Rows from block 4, named by matrix and row number. Each number is 500 + 40 x the weight over its row's rms, rounded and kept within 0 to 999. All counts start at 0. Numbers have three digits each.
# weight_hh_l0: GRU recurrent weights (gates r, z, n stacked) (model.rnn.0.rnn.weight_hh_l0, 576x192), inputs 96-191
weight_hh_l0.80:477489494519517504429535460615423573480444413480491494532494588497512524486553444484514510547496510536505474558510503526545459427523517494510514545546538484453451499501518519516547503444496578515554544479503515486518506520532504515470454524526501514458525556495477477504538505476534512511
weight_hh_l0.81:494433476497497529557493503496591517462580551516445538473459438552457474465517477483506545536511445509537472550448486491534487532560405514479528488520458531488493484487571515517491478551535538519526477430475479530521439556482464476525559483444477451532490559478491538470565483534528473557
weight_hh_l0.82:524457479546495546469527473419543533428550538527512464469487492482457477456467499515558469493490481503588500477513491498497494494500569427517447457476443531482466546475545514490555444476514494495512488479528525509468541475494500535529513517521592530499436512498459474556466457463559500478
weight_hh_l0.83:426598507482492476580567516505535498497573415515549500480502523469507489538479508443531474527497495562434468495534532520511558473491502464485483435519435455513555515493555490457430485537481465479483534516542556546448556588520495542508451538469484497515500528454433432500536526528406604429
weight_hh_l0.84:526531509456530511544521553487426480534565502522419481497567550477504505522483533504520551466476421500501447409494541482480543571427445499512513484477528540529612457510550474486457473473579506477471444414479503528574421518535482482489459488551481480531480557528495475516558452476582553474
weight_hh_l0.85:460548443516573531527460519434534457484485513429528513499430544446525492436439499479529496615455577525456502497500546494488507482515493560522435467455467493526525522485494517513490507466586487471501508487466535485452496508470492496463437501544619457552556503514520501477416470503483523462
weight_hh_l0.86:506514543523531492526597474556496553546502524528566527464436428505549456529502495521449461449519503480525485505504453494561531564497531523492512528536464493518474524507585518575466506562544512466488429494498537562519449574506533464464458543447494574512508560482519497512453484485491446512
weight_hh_l0.87:513486534535508492462469569417502510492522496540469460527478541575516576466455487496525451480523471504490488486504562517578495449533495520490507567475525501506509504545561515494491515489496505476493463509472525492516552454494518578559525504489578465472499601484484495523521520512481520528
weight_hh_l0.88:492533548445572561473512539501492513500491487516488538491542509523474511456470460483457469548553549480476544459500625494556488521450568497494507532464561488488521524561570554446523549485551485529531461444472509474537483541478542454576531520525583536529468449516588450479481508461484502506
weight_hh_l0.89:482464460529492457489487462499506501483542509533496567474512491527509556504452525420502476534456441565569521511467510569504464558493516535523591521482532451391454484472444473457540567457512459526484521489543568494481506485522512533496584498476538446465401546486519533458496494580496546538
weight_hh_l0.90:502563528423421461509513550511483491449511496503482555490532521511605505536502513478534522441560473526524441442477493446478486475519474387511513456592491533535576483445539517458506460563515460498538502544562488535555557472500517482491444522488494472520454476401570475527525501494501530521
weight_hh_l0.91:521465611511494530557468579541529526596533486498504562480506493564524499490516518545486511472467510489493600496437527491480490560506479477470460459510505510500457544504472473484521550442488476502506424463447524473440499501431483541407524556489491449475508510491515455488540433502544489507
weight_hh_l0.92:448447516500481519508583509554465429507524485502411469470449513437484396494537449480480444464473479485470526566537447546453527510493520499529577498369447502490538526476439561536496496503550530512514507561487466520452540447493506525495524435513487449534513577479507525457497469583560536483
weight_hh_l0.93:558554459477490489443566563515485527490520573480481521570481456465501577504497529541496506517513446556533399448461510464437458552461538441505528535485481528489535467536494463556524442575509511497502517484442500540447489505456455547519459470491466554448556462510476488500556459573473480523
weight_hh_l0.94:526507578615485460525507554545553513450535509486485513510462510456496573532513502473498566543487424464463517486518619493479502538495501559550508499461483473517536551489525481505497508525535502481519564499470462511541459476440542494502551470448614566523519587475453541534531451494526523532
weight_hh_l0.95:461507477484488543483455529470452554505521527587462440469488459559583478498508466487490501497469425558525508450526570470518566504553485531548456532539511565488497510583483495421431587497546480453489497528487529542472566512559523509556550502499561469456515517470442495562423469561556547527
weight_hh_l0.96:468537528557539526525493485530467502464548503463478528469506486431436549515486465519508493535353510485494484566496508525629479517455557454476508570520469523529568496466455538455485474529511426531455503498515543478487484577550553522491537514470460491494473489511508573509533455465470501445
weight_hh_l0.97:473461560521454454501532505504494450534499473516546496488475539528499516526411481485461557450515578546527461492521528445469457445557436511470510530519448497555512509495474541538517518423506595512550476538499480496482448433453461462517427549494523516484467526358426533563526476518434508476
weight_hh_l0.98:460560530475478514518415488495506447466513505526451468522420480467512580466504468505505461600558577474502513565497501441619499567533488542512547496468463451443445537498489523491477437475399487516529513512540450472500546493540578516525552528501519489462494515558441476512476520509478558538
weight_hh_l0.99:546520596463484497522576419518416553488447532493456594505484503502533488526522476515549473456505530468499466536471458512479511502499575534501552504552522511530486409528499437461433515473438484446500525514518468499521488431587556502525488526428466407526522488515486458524460462549572514535
weight_hh_l0.100:466481562454483499537503422506449522522491595472495490480443472449485523460489511468439531567562507503503511511484497533491477440594508484460466543464525478445463501477452575506485464469523449487503426502485448532496550426502532522521508489540505480508490548549540507576459495524452485546
weight_hh_l0.101:525527494473472421502524528503479494528532495507503529570548511562596497499436570529518488494564456480459564514482491485563499582495436518554473521506441569494501556468480487510501519484525510521500499513550557482490459484491448504507462520469542527513630536502499499494447392552519421535
weight_hh_l0.102:514529481549474533544480495452508537517473499517551478507567548521469472473465577512554545521573527588486472479562508450473488533521509552520516496495432557510545375590508458474510525499599498518571535498490603504531476509473470453505450477460513449476556518501530491469487507465577557421
weight_hh_l0.103:469489551474455479521544516553524409493557498541510481530444443575540519529419530509517527569480491544551489555521531412436491488507429460586541442570513540477499563572521431455472481540473482446538488466549485508573501561530492451564553510483540517415524525492485517537447475448563502491
weight_hh_l0.104:505510504478456463540490468511489458532540473506468536465436516498502465502483547472439479448459481385452531516430413472474447452533535579474508508465593470514526444413498489487443492540516475523517449530521496512437396436552527581497484407501512503473493542519538425508508505518531506446
weight_hh_l0.105:483538477457428480482467520513484505514499539505498471452532497509471573522505496531486483518483497562463356505476493515447474501480575444604561533506494504541493482531525485525476468547558517507530525461576492519538580526537505530495538531432474519500591493567394478546457456529527496457
weight_hh_l0.106:473528437515485522455417510544497444549525481511439525486558499488491465507511442431532488497491448500513480518455556494474582425533534516446536415516520523490470503499583458442473531545490450503562527535526556524522507525504476532553510534453431408528468562471533494525514530438441507501
weight_hh_l0.107:594471487465562582469509505540468520500517476525495467479457472474543428463506462462472549509529561463521457547521549521542510542488525562520520510489505429500544477490423450508527556515486498496483525520487517519530528524492514417512450457459517540480493600500417495480526423493516549460
weight_hh_l0.108:465395519506495478530464620487553514535490484528524476472548436482557488482574441527525475530464533524540538478519507516434449588544371508512458556456450445421511487485481480438527563509493466489537466507543588506476491538452461412482518459448511467521523451463505518517529578522536517492
weight_hh_l0.109:480521512449457444504494444528452519470527525481466475576552473481407524467458526556525532561500500517501581489538568543523511467555571500560541421452513463507516474490591517463452455484526473377518482494505497501444476518512494467446517468474498477497516524543464497489523544524570499426
weight_hh_l0.110:538475488482490464502485423567449472493571557533492504454573534529483519560475517467508463565481521550507451480491455512554472488485509484510482548470441543489433568466455472402475492482535559492574554480411568514582512504467473536541434537520490542535486488448502508553476519442516509530
weight_hh_l0.111:477528531479524465471528484561513479544481531469520468540509545506491501458534454442512512576473525472518563520490511481476542512522496481519491487500520442532484510540443462570432458447544507509454533474524497448383547520588518463467492539534501448506528429472521513487481529530599525527
weight_hh_l0.112:502442491451453550487546527466501487452401437446420513471533506481553444477518514565515469468583512525540534456532499510532520433522489542517533540570505466521554485486425492478467498448575482467477503532452480502569473528509479501576582433467494499452501452487599539499420473521428482409
weight_hh_l0.113:432533555529523428531578512561530448468449484475470436528505491535524475486530450533445480544539538509452515492457434474540477467551538499520436454455502440524426487557535474539485531476465527530487444508547513537497480506500525455492428460531511510571579417439409482526524548458548516452
weight_hh_l0.114:398470539497603437470490566545495515535550512623569560404526484521485552519561495550478446529513474519459523534544547502543543520491568477460494527449481549554472471445536538432576448482565569438416538462576549484495474430531504540507490506529536495508459495462482496508475465499512538496
weight_hh_l0.115:506498514504477478511473515487521562609457438560507518577620482485471526558450467565504520488543512510512452536478534454487564540480522497561462462499525515430568538408533491435532494512494469486527526511490547534477454496495481394566484437472528513512539470458574494422540553478456494588
weight_hh_l0.116:461576479506483548499561422519480411538520533489541519483500524525501497433494510514476530522548510484505500480451565523538521481529484504520455523504462468538487478434501471461595416457450493483429506467497498491542473471584478537533547474520511501444481489549485465479490556522510482483
weight_hh_l0.117:470531487457490506517534521468516540498493425440573453509502472517521520459496496556455523441554473516435424529515556464526483401474563447445523459485503518467560494476464515508425462467437533450486512495472490508488494491472443446479477467543458556528527561492461574521568509496509437475
weight_hh_l0.118:506535419452558423568531433529507452561483580502552554523500521553493464515564585492494519539485513490494470522549475496515563495481485470463473476502526459446509508512578570506524536489521393521522424485591530560495438515433523491451496455503546458522535500478454511524444535500503475604
weight_hh_l0.119:477485461564509541557555469523533489478553431557470434466430490522505518438473461455583528513485474480487540427453541498452475496518496509564539462453472545551493554511539485509456501453540567475573493518510474493478450466431457564616534504490530467598512557462483515456508490574506523468
weight_hh_l0.120:528488547523508474451545410467480486498494463588470522492471430551559496535492501479495444505443532485506539436488478498461503430512497515455482563514561555537445458531575558479499493529537471560529514510430561478521480500481487575429537499517494500434454516439542520486511539375490519490
weight_hh_l0.121:524564500481496507536501493479541435470508520436528488472510491484478508504449521533437449472481577450527537478497448538511517492476510493532515429494438506507517528420502450446568507538491455503533555465539518502518547554482522474461515487431469512434469570510519503449586462538409484436
weight_hh_l0.122:509581472486479423492468508507548461485485512570468465504504470464409508540505551548495533539550493544519471509525449560512535404465492569486482477490491474462477514506532434545578472525505520603506483470455475475564436519504589524547541450454581535529518511536499501505547560476468438476
weight_hh_l0.123:521446500502456469519569456506514528396484511471514487467438456510480530532448498419518511543486497464513483561438540473568539534523420527535479516536461569477430483520513423454513438511546522544507507542488481498488540551470481456558473506461431463469561596508504456445470495544519477524
weight_hh_l0.124:462514526539522471473530467502553547499504429471428459500438520514523446398490506553563486493517511651516445503489522521514534491565457469494515480529477468450473509494452530461491477428518528531476532498467438529527456505521530477497532472498552521457500549473467560547538579500532542509
weight_hh_l0.125:550473562565452483478544554502487419517498478459581462430447485545503520495448503462525398472506489479394583529475487528542506512456512513451513492469528536516518532456541494524460517530476459568529461441521542463514516506577512514535472529516593559504459460544544592468473498476488500472
weight_hh_l0.126:458564492532529444500519517482458548504529554569513577419480496539481479559521470560532528477472465525484517431518525546417504468533542480515471436457466543482495507499508471521488489546497519404540483474479506554429541532502466459461557474487484494525482577454491482511581468512512513493
weight_hh_l0.127:523503454488576607474530506483463450449566512528488471519465508418533536435525460518530526440454550525473480436510494489498505504527627581478524440555529443502552508509544486457507509490456448581495491525552542463546517529520540494530484470470543517462459550462520476444475511434531507521
weight_hh_l0.128:473497522432512521500547487529493465500503451483497422473482571427467522519626492527488516547455513478590479392577557419508492501484515526513490474436430480530517491395479493517597447441544467484485476508448506422467548496534529421478529481554521521525484456513477490497493487467495516515
weight_hh_l0.129:505452470536513436540507469461481548484547441464571420552469473460423488469546453451514456548534511548536454504514540469474505498534468449474508501531449466401462589515468527489454415490458498510471457454524436529518500444405525558527482481550490470421494475481477491504492574500484508547
weight_hh_l0.130:550500603499530570490506381545502510558548451515499455527485429490490508520496552529524474528471516439425527499541471524471537433466434507437544464460492497468456506502488491491488458534464587427576507559548453494470565463495551478558498454455505489519597533559424523538468448494474475531
weight_hh_l0.131:504531454513478509464502602519551554525483593490474498524536487493523476531476461527486481512548450475455500518458492492556499445510459498467475483577495512467555479448530458484532475491525530523451487429503518490551518503539573486514500527493503497457519465582532485538546507457511498534
weight_hh_l0.132:515505487478471486522512566496473553520414540562553527452482525481507503543474463448439480516526470566480497501433470448547531545500497483490485519481484454495532553556457460491404516452520487487464500476545573463470464506445533492580554545472518495519466525554426534460537461457478566551
weight_hh_l0.133:496481536537508494456503571504507509517512492497519482470447449461504564561553487403531521419558476478455535584521500542451577525521483470476434529469497453508537535425484553499482474493581535593479503536501486529482462500577498458463448521439455478519456537485478514490457584502538402528
weight_hh_l0.134:472531545568470499535525503473495501531512520492409575574466521532445464477485512534549522557511502551501473476526557513486556487475550566527489528534506544508532549541448517516476508528472559478498456475529523576459546555496500489483489520464460502450452545546538511582523539555521521543
weight_hh_l0.135:493515559462416463527572508482479444539439490557439508489474482548534497518453483442518508529543461526460520553475516517476540521422430493553540457518480507475502524482561513626506490559476521497527560485515550461520461466525517517544465514563507448493526559513474535415472530484384417487
weight_hh_l0.136:538526541494550462472538486560520481564530511518506490505562462550494448454473417540435440518517519504479457468452505462554498527478595551518462468540555475494511381486499527527474495517509543470437596441503490492475538618458495452469548593451476497453491540444507587504512516554485513551
weight_hh_l0.137:413501465539496492480504499449467514512557472469482458542501429485466465450470511432423431609450434513500536450511517509499493507494509436482558505470536431507497501477487475425534525525488530492582522552523479533528496471541494529556488512474514549515623516487520426539489537529500511404
weight_hh_l0.138:524468448564451480425530472485507541484520440508473513571516495431532456540442489488438496454446438546457518532411517458510462480550457468491566561516483452595446468495495560560433478452502519545478510500504460423505459380464488535494515459509489487581540465506456643534499531443514477538
weight_hh_l0.139:432481489472523435471415454451549488510398457451505508464517567484460480497530588410469510489523480492499465496582483429453562517481487497430561489528451524472542477435535499502494464465554510441538556531512536494513498463508532535500487533507423501452503437489521500525492409515513534473
weight_hh_l0.140:471443498547469504524502531514486471505526520497538556460535511449469491463539477530507539549466431472531414551482477529415553573441468551506545464470555450431394488549425476477438507439490414469468498477534443500498505504478543560489471463497488520452544460523477554562478530511553473512
weight_hh_l0.141:415509608567502563524577492497516544528509517452501496437437554507497514483530453493460535531516501533471543508571508531569484508570474523522491438580480468453549514444522477500417486447492517542532480512521506536495498546496486466476493509518524493588479488512492559545454516504501522451
weight_hh_l0.142:454460504507561609452579505472524553492545454461473455481491486540491537555534547512523502522527475500523555523543515487477567596444411420510509523564492509458498445513449491468512486486450565462530518529480512539432519525527518496476515411514486489547478501497473485527542590502532448457
weight_hh_l0.143:539526525447533481534527431540428464467526434472521542543541467496528487447488622521533491446550534511507493526472517486546564511464500445516445575468523495499495533477449453465487441522531507510540450496529478494470518528499459456457520474474471518571454512522506540465489454565479531499
weight_hh_l0.144:472499569514498515534512507470502467498456470499505549505492427429514540502490455486512503460547556427523614517472494477518481560490509523546525504466500475428475514503538537533434440459432511463478561438464592469498550485537464502530513488502508498495602500531489532477494547544562522528
weight_hh_l0.145:505564504535568507511581577425476462565516537533526468505449480450475564522585511478518439544536481473533554492501460521407510467433499567502564452559528529457527515534536549542529490514462499492475455456474504516429475579536492578512501505484472496446532473495473484521549467554506485488
weight_hh_l0.146:494504421493482472498527421488531533498512483432469491618436449488504467533559482564505479488560531519427510486469549501501425503486576549482527491524609505574500430430537480476515532518509486520460520496423503502572426553487487564451553469495496521477545533505473539509496479529490565452
weight_hh_l0.147:472472487546519477511527506561523477476494567515535464468463512603472510555448493497460540526407650552445476525486532534452514489485547456459498468508489464416516552486496481462545578511538512486497510509483521462448541536475496535537442497430510537597540522490513495509525498427567396504
weight_hh_l0.148:542446513465486468551501443477451516555481494488550452476510584500505463545490480436541541484571502463496479559488515523496495534474506443509476565461477450473513594479500445470544420461509510561496522446510512523458579535496534527437491438537490525537529523510532469532441465511520489510
weight_hh_l0.149:469491516528503525501545468552446500491553495589508515500465480553487488499499547470511472502495494473500520455561564518461478415442516498549470506474504493541527535534513475468524546507531543604450524490560436514510528506561459547529494479424474564499555438521510526566451477503486515467
weight_hh_l0.150:459568508489531488533518519516476479507476539516424492514577507482460567496456555450487519536464527544537533510523515457557499498538519466458530426471560535554486518453479451416541439520528447517525520509560438514583434520497460418443484480472501474520474461522531540464515490453554503549
weight_hh_l0.151:566547511469585447505487471542415380476465462493440514498519423564506440459530446480540480501489450488540509499473481487485498460417470480498526531426528495523479495469498488524496511497473493585436495450406515508513591534460486440526518471529538509506525565470446507504449542488540526455
weight_hh_l0.152:458432560425465554527564401523504497492457542489491486473522490490516489462524504554528502471488447544494496515495498459477530474493486482438541454459531545428497473546466433457510492467433524391492546545498575522460504524531508499495475516506586503559501492505501463443517474446461519514
weight_hh_l0.153:473505453526496426523505463454515467485588487433459526489546399479475474568546454472513438430461481518426561500568511505490505474541479521522552460518509505549571497550547507459503456549477494477544528504477543563460490424439496464444486520517526463514481483554540499497500550486522514488
weight_hh_l0.154:519495477485478504541483501454534465543503490536495532433457489455494593550564444484550546465422544519543505479470525533472470480539516451456459523547506477482411525489516548415517460494434566461484463474569447472525509513472512505472574482500495464453484509437483515517552540509461513507
weight_hh_l0.155:503508520467490484477423440499584518587522516513471483438494509429552475455510525437500480459489505399502528439425495514506517513521505450536569492460465449505486505435497501495545492520458483558514555539491490481494468454547488470503510531449539459415440469500407482415512492539565430580
weight_hh_l0.156:474504464515506585441470533474575515504509537437514473559502473477524492478450497531477462436511532576476464550528510412454509517472556517441518465519528567525473515550482542455526497474573558500505583507463530531521470441582533533565554444525626587502422488523510512492454474490508463484
weight_hh_l0.157:412570518477473485504460529544485435563587512487499492500507508538479478504492491505423453571516508477473481466509450459451504480473517558525439504532510516471415555502519529528519556506551483569531578565525494472499488538553531503495525433548443493441437451511541515529507562554478528538
weight_hh_l0.158:559570483464513498552515425418454449495529489529553446466527486532523508468487554460548538539476520490513478504507512426503525485507546492401513510491471486503482488475457556465470518448579557569539500421477509462618582537520438478442503495483499474509451433516474464518503477514441443509
weight_hh_l0.159:531431557467497518509562405531474494495519497461414545526523497441497533483526585526557457525487432500531484523458513539520475465483490591480519546471475458576452557525423554520556513518612517532470513563485513480451538555454432452481474516493483564512573505497545475440430533431490532476
weight_hh_l0.160:517526536475407480488511496556420490450565504498481510539534423531479476543509361485484498515518510575416507511504492510524501483483476513515445497484537471491537554495600473496512541496554503412513502485489598495453498533522551495590499503424543518481541548507466429486570482487507487524
weight_hh_l0.161:438506445493508418486518483541534509434513486579509531541520527483498571470499486509503473500442523493421465424516491497492555510518475498413442503481508498442453525507447516498505518511553506450514508517498531515505510497498545466574502534446605479502448587525511525531548494467447545545
weight_hh_l0.162:520486503512406473565543488526520548441431485525512545484536471592578495508523541507533493550502520554490490512505454493528473443526484520572467476553539469485496517518495489504492502435496545513491514487558514487491546436500511479568426502511519473475482486422518434511474543590576510492
weight_hh_l0.163:523405537492395533453518549469493526561489556404474507427512455462476435468515508522487483476563519477499477544508501531461489517550435455555578519511486531473522462540498498464510475519467485529507533625473495508534486533486388498476480512518510468499577521526534485498518512523536526525
weight_hh_l0.164:506451434468518520520510548520450443439519530510467473499516555520489491465495569497520452499527509461378525478541516551474534514557487529478518519491474497536467499488409428487466544524516512415500592544538457483558484481491515503496556516500495521435568516467510507502549452496513424558
weight_hh_l0.165:469536473512437465533432469446452506540490503522489490460536449479510488521484568564489499472458541484418472468449517535453440520551489520456519520551415489470496487490486464429546490489574500550462461490579457469612500493497500503512495510492491464492545452545510539563474507525546480493
weight_hh_l0.166:439587513529445522569572494438503553495479524492471455510493490515490448463504543443513503441495421483503480474469510453494525494516520474610525467544519504506586548547432516520519549427492518538522516507451534486457509516489591416410530463503511505432542441526497478509523507518496469499
weight_hh_l0.167:502531495544613467516479576457537470533601478457464532421445595514494463509500491455478522509579441466527508509524560468446469431526480531505561534489516461502486505513457490484543505386542474480490498476549486550532492465476527529530523477545435481472539480493539497469459537538527424533
weight_hh_l0.168:516466560502518517523533554497538456464465445466484548525557480435487492451498498526519551597495462441462522490500554528497471538540527531482506501489441552497466434437536438485583507512501523513539496554470448526439505502466515471547499504446550474476486548438478560464523518601488499510
weight_hh_l0.169:459520526518443545573497439503442472427508530523446489472489484424488502436526471560513474479534463511442455556490553533454500528586496499470524469489516459495490446490572452478573446487536483515440534490509553469468563370518510496495528577476506419528594445503542443476479525436528525518
weight_hh_l0.170:543493538483524486532515513471534567519457493389518531503561521493466447481490525425483495538552541471515469516524527410468524466449521481568490476513514446474513545525495549466444523519400479480454513473567561524448508552556559502504559531464564491495511482477497471481471515504561434555
weight_hh_l0.171:432512475512501486439450442451424518477454529536500469527499455511461450510523431485592402548505497540491398525494481476522502564559524529497485510547482517500503499545495437491458489514476516461448543440527491446485539511483449536502496421437488524500531528494444514517509452551591446539
weight_hh_l0.172:470528471479489536471465422540520480460560494558559492406472521555517514476443508464477472483557509450515466535482478497470543520539526473520507444563528572544524625475484522487494505551481510525401517479523536478481495518474465488545462563495613488506573506559536479540515520447511529482
weight_hh_l0.173:434478509539479481496531521449464533511462547507489531509543463577461558532515466544502570533502440539535494488481469482522494541512508543438484520512519473426548484483450552472490556521530509416421420504521518464493516487489565545462508465457539526569432533478495469580544528549532488476
weight_hh_l0.174:470466496526483531470553521480559495610555497503543479556422514613516476565506468530503446496413484479463448495538485465457552566546516485473527494516515518461525481494468546519503503488540448442452497458489488498565573482464518497506454497515505474498549487431510504551506585516443518447
weight_hh_l0.175:454426522477457499488508473513494426513539546546479442465562529525529512569505445466399524495547492545461488543488503550492488507513467491537404467510513511464557512529436533472498549524475614449436506496495481535514466554363560480477502536491421496480471489447499527522498459494489509437
weight_hh_l0.176:501472535507470521469513501572483630542460494578597518475472482516516560478512482456472427486428544476477494416530501451433491476525565472465507494508479494482382516521513494489534572561501504543457490520554456470545550450446545548501456498548467472543584475409461479472477476481449505514
weight_hh_l0.177:515494500459533495543514388483568493518487527517518564469487468565463488465471371478506521525547473514477520497542520523486533443514508561495429466481473574501501528585411537545555495467528571486487529479477476429484477545512474498527533456527469495556531561421475429525466537526472506563
weight_hh_l0.178:477424506466487513462503552452430515424501506505532548457493482468489441389498517507533467444485473523488461446503550492551506503489504466479375479483483445498497499515444478538474556521484476484479484563446460495496511496556552524426486518570500522518537459463510575448491538492488519502
weight_hh_l0.179:480482473448486525476475520572439460447441495522501490586605487484454507481475553442484530470533458558439505534480493503457521522579519560532554521605475498542496464530565583443558467528491505419460466462624482493527492533534542522516537498467537500525499474478505476530479505450490424526
weight_hh_l0.180:493516475456513530525561559437402434488552493408508473492554533513460468463460446525530508458546524571515490539506429502514516522508498505502472542484519516385499514529539530477477491472506545479539500489491495504512475551478523435480455528503596510488474511570504455437520468442515530452
weight_hh_l0.181:546466447517503466487526566510515492487483534531544468494562523523472481452464584469485489500604462517451552497436574501480513474507450496581438451513511526472567506480421532569499542536575457580500496562475475562562460496499483479491439491517496492481506345444554507513493472538519550490
weight_hh_l0.182:531555529481486555488504529460409503524528504438513465511481475501427449521506485546466567497502424520481504528501601476568499488440486474542469492483491435459462488523533454503511470590493539491522522437529550468503491539464447504463449503524470538481460557463451470540571451456480525413
weight_hh_l0.183:550512557478507505565471485495578499527504439452456481414473529508542461441459482486509488509505464558490511421424496508559536496525449474523507520455519538455484522441574469492434512439511530548459498547396465447494500528485544521526541480507452536459491485472530576482488537449506551553
weight_hh_l0.184:504513504496393546518527450536493510555521471487394440536499440540566515458498520516552512486510489495472477516440535479452497477526524506561463481498433510492501545588616486525440488591473483503534471540512482526511479529532492494520534511495569483442483484563411496436499561458529569486
weight_hh_l0.185:457499527499547573522562496503482498496467542552421506496487445553537519457504549500414438510535459515501474514489522413512523442521548421543578523438530476460492541506503519459478517454525529472430508581474464478454523498517493537496478476487467498531527549455465492479448576522458494518
weight_hh_l0.186:499446471547398514460531448469451395526518481506460479521554533530463489491494451497500524507471470549561463535493549506507535506518479552501465481412430445510501485540483538518475507480476565446433563428456470458477435569465523490514450442525458529452521480519500432491550491483466454449
weight_hh_l0.187:543441531614502491546406495466436440539526568524473519466438461459589466544423550530525544481453497473557425459503505463477496474495524498521586518492456481493492530545556411551580493457466422498546551544468500528509506529529567443492450460497441453461511558515490504478557494500491517463
weight_hh_l0.188:493549432529517496522498537504548609505504479553530475518479465591535526469512531459526460514499507505530452499551492485477539545607529561475521530521473468486511525497453462449417488539505531463478555432450519501505493564597449522514409565511476485542543495491475551461461540524500542516
weight_hh_l0.189:473483494530445500482492463530533554550517450498497502543529465513425526464452455480444534490414502498551556467448473449547527477452537539523434494452447478477483534485492501566551503536436540523399506573485477430415487515582571546549417426509488471513505464489488524444469512480530526472
weight_hh_l0.190:438478531506480506532515521578442475465388479468566486436560514479493483504428504493512554567503578502454522552513426557454483510563466462456435515568528452573521460447496487508580519470459475426503525518532524511516504488461461512483515469511445496607497487482479484522476521532476509598
weight_hh_l0.191:527515541481492579451500590468479366576552500455477458497542490531499496557585476534469517458500499530495476438526529586509491532572502517544483528491485480463520514517504510471547483599458503489433498488455455524493494515533500545578503480435484516510484562524479447496567530513499520451
weight_hh_l0.192:518480503488559505511472479552513473508458492533468411536476479427510490450482491484509525548479524463444489537418481518523503472527396475546386463509491469558455472428413465418455489440438460511438487528543523529474484584546498443539534552511497426522509517425477551454505555472505490473
weight_hh_l0.193:437520593540494507475506502478537501494504487442501440458477495550505554455558474535503523539477511457572563481496454492542494490499449479518508436526467448504561486479504523486493500409527535452520535543503425456419495471569494515521544470488486467490493487519532486436448521552477529455
weight_hh_l0.194:519513515497485444487463482510514489480517448547641577493479534486525521538468533510549490483485527470472579549543560500512487505528515504465507555551451525496505467435501499507501482556574537477543466502512494489447483456472576405526505520547508459492499488422491521568468528501425446545
weight_hh_l0.195:515556487599507521502481532446433495532559535585539517510461436511551496473493527614502395518520458490490490517500460494493502507476450548441458462490526529508478554512531470533495444558536464486499522519538516480496566562506503510471565493565461466458543471569564520516476447515452456483
weight_hh_l0.196:493437540584516552524467499498478487502464535504485484505497494522444536502560509503481522441509517494442481486410466531542497471527534482441433528493470534507537504434504567600536499514546482480476478448508530466455509472429546556482555447602554551546523462518446489505502441607467507416
weight_hh_l0.197:497501523568496488492482459461472447517535477452491439521412465568532485495567424489499480594532506573526569498506528505499494425497517484532411500492503548562491512499485457473516519552441390481523411470456511512510533528471588478433568531446528477529565498512477602504488502550468513462
weight_hh_l0.198:440581510449482521514459500485439491439488515538559507425576561469552492523467473448481535514568486395425425457431494502513538541529544550449498436508473514502548562459478507544475498462458496459518557538605468526473524477602511503450478493559541546507478462434527495572424526520499442528
weight_hh_l0.199:437503478486505453453539539496528486485559507528517426491483529518461531537558479547427494535475407470526539498533512421484470483492545496528510512453478525503446517497423605466467512517504414474529460458530457551498491488516490577503547521502575532580451411478491495560563466500523504492
weight_hh_l0.200:475558590505470576466488540455546514504521491508495547530536542519522483440457520527434524450534494530483515560539459516520476545512490498478527600511495389505560514485404509526466498533390488507475426479472487494453484488533506450493474545477485465544502470477472606486506480486616468485
weight_hh_l0.201:467505487531523444443404564525453444529458524531501465570493483404515454453517491548489440494475528520466476512507480526483521527573482462499486495451489549482529459493510443486464460484443515483523434434463495436483544449459453503495609493475478524503411553470507475519553474492472477579
weight_hh_l0.202:509573439596409548457478521472484510448489400540514509512500516495505452465414495494500484499501463495529421554455539468484538452547455516582462488489544483530535496583524447495492561563556508483449480503520488488437462425519536550532524489493464514588493539446472517518442483455544416495
weight_hh_l0.203:541494504543489560453527507539402524589547527478456530574567527486457494449454517519472565494457481541495487494538490551592515526544518512555506422493508489518521531519556512466510488534520434459492517495458472466568520500537505500461517439493506463464482553491504533487488498566454501543
weight_hh_l0.204:526451479517514515434497419476492514492466544556460523527525460529467406502599498499489492492440483488492451451507481536503487515573484479478495508493393497451534525436548518479555468507447513519513465446544484500492567450521519541358507469475458523503513508429509475482443414420534549511
weight_hh_l0.205:505546465500582513491514514486502489542424500534492517511607514524496509507495515448494515519502494533501515522492494503502490529510517510443520524514524529483560495503494566554570545518458473606463483541482472499483529467514545504478536448525447476536486482493530530503517494540501478451
weight_hh_l0.206:476496511514627548504532369454481481506534480479502480483485543533535503501549488533477538496511477486465498468509450482569460485455449540558415455467487451558458528430466501492463466552509598508457509464484479549510467515482465500518460464509581474532537529504498495469539544501518481608
weight_hh_l0.207:486565531563485512414510516419481506493544494557496477479500414499435528500512446491444502535463499548507466473503516519530588505482481468450431489541512506545412469432505471511472554487483490549501505455506565481503548498517574531482435517548446554579423551450446485531492422465500441480
weight_hh_l0.208:498440494574534529456471453518549444439507446516436562514512526546539520528443538560517470524472471509545533495426532477536453512497512480506523557455454478435514523547568534476523480537552475531480527499464509506500543486557514539499536536500481452489545478551518472470532524476446530577
weight_hh_l0.209:563470519485534513499454458468555561499492563496531501477508519461441504504468417530544503470552486461493521505509491491480429517529464491440521451472439500520522561427552470543483514499515505568412476564583516531520523535573456544556592481514486440528491505565545537544475523433463552520
weight_hh_l0.210:481493486539488487527515539516567495530441544484556529514495492466481611511498539464568496493477525532494524428536518427509521432426522591532479456514480563491476506458424514504468477510504571428480446435507603453537521501511511523457529498548469506617571502484455538485423504396499493432
weight_hh_l0.211:466472427457497522389493537585475456510522506579520508481513477544511475537508507490483477522472424498461495500486495545494516457508476469569503532508535550383502501519540521476500492483510482550525503603512464507569573470557521515574498501548461498558458483429484407525471529548447533497
weight_hh_l0.212:512530572529486481512480517500495413460496505512400409491529483466529523512536522599482525529550516546567487509543430515510512518422522486461544502491500548481480456538512547464457451427475556489493453455574479461481575443499541425530515531442498519484498550508479572494491488541530541496
weight_hh_l0.213:444609471429467537520482489492571511511479518516491426471503556488442471442498476505483497541478484449554498489497518545524616472504473503460492459410429545383531501518476518495503487531466463505482502427569494451497533498468472462507541473433486513463493481545458512473524460506546553502
weight_hh_l0.214:448512541519565489543523531535491568556426501501562418551503581502484497504486579502487639499457534479532533533541503518527510527510568533547481511489513499427570474544500521444506562485434478419479554520567546482465418464544498497465535527470546520475458540474485489548499501486504481615
weight_hh_l0.215:486463533436440497528605426492490519539525540582494482426568495522499525535513489466514510521472502526561496486529469452557510479506525605462531550549427529456495510555477494483471485498509499482499488550511562508532617421536528505527480508556426519524424464448484477577447450488528467435
weight_hh_l0.216:513540464446513470474439461521452530550511580424472487572565484533527509472488515505461511496493479553478423445513563493505557472479504500482462473536520491443489522511483448493520477518509500513483486534450516436511469420521522514456536542459537534485544554540541495571538459534454591496
weight_hh_l0.217:530575569475557539500521563464549548488504511449597488525485550518532446485581453488542469512530522524507475533529484440480514565478486524509478513482552556575503503525459521479514447494463469501473537519495519470565519552527537468462511579483479515470589420526529490446427550464519495507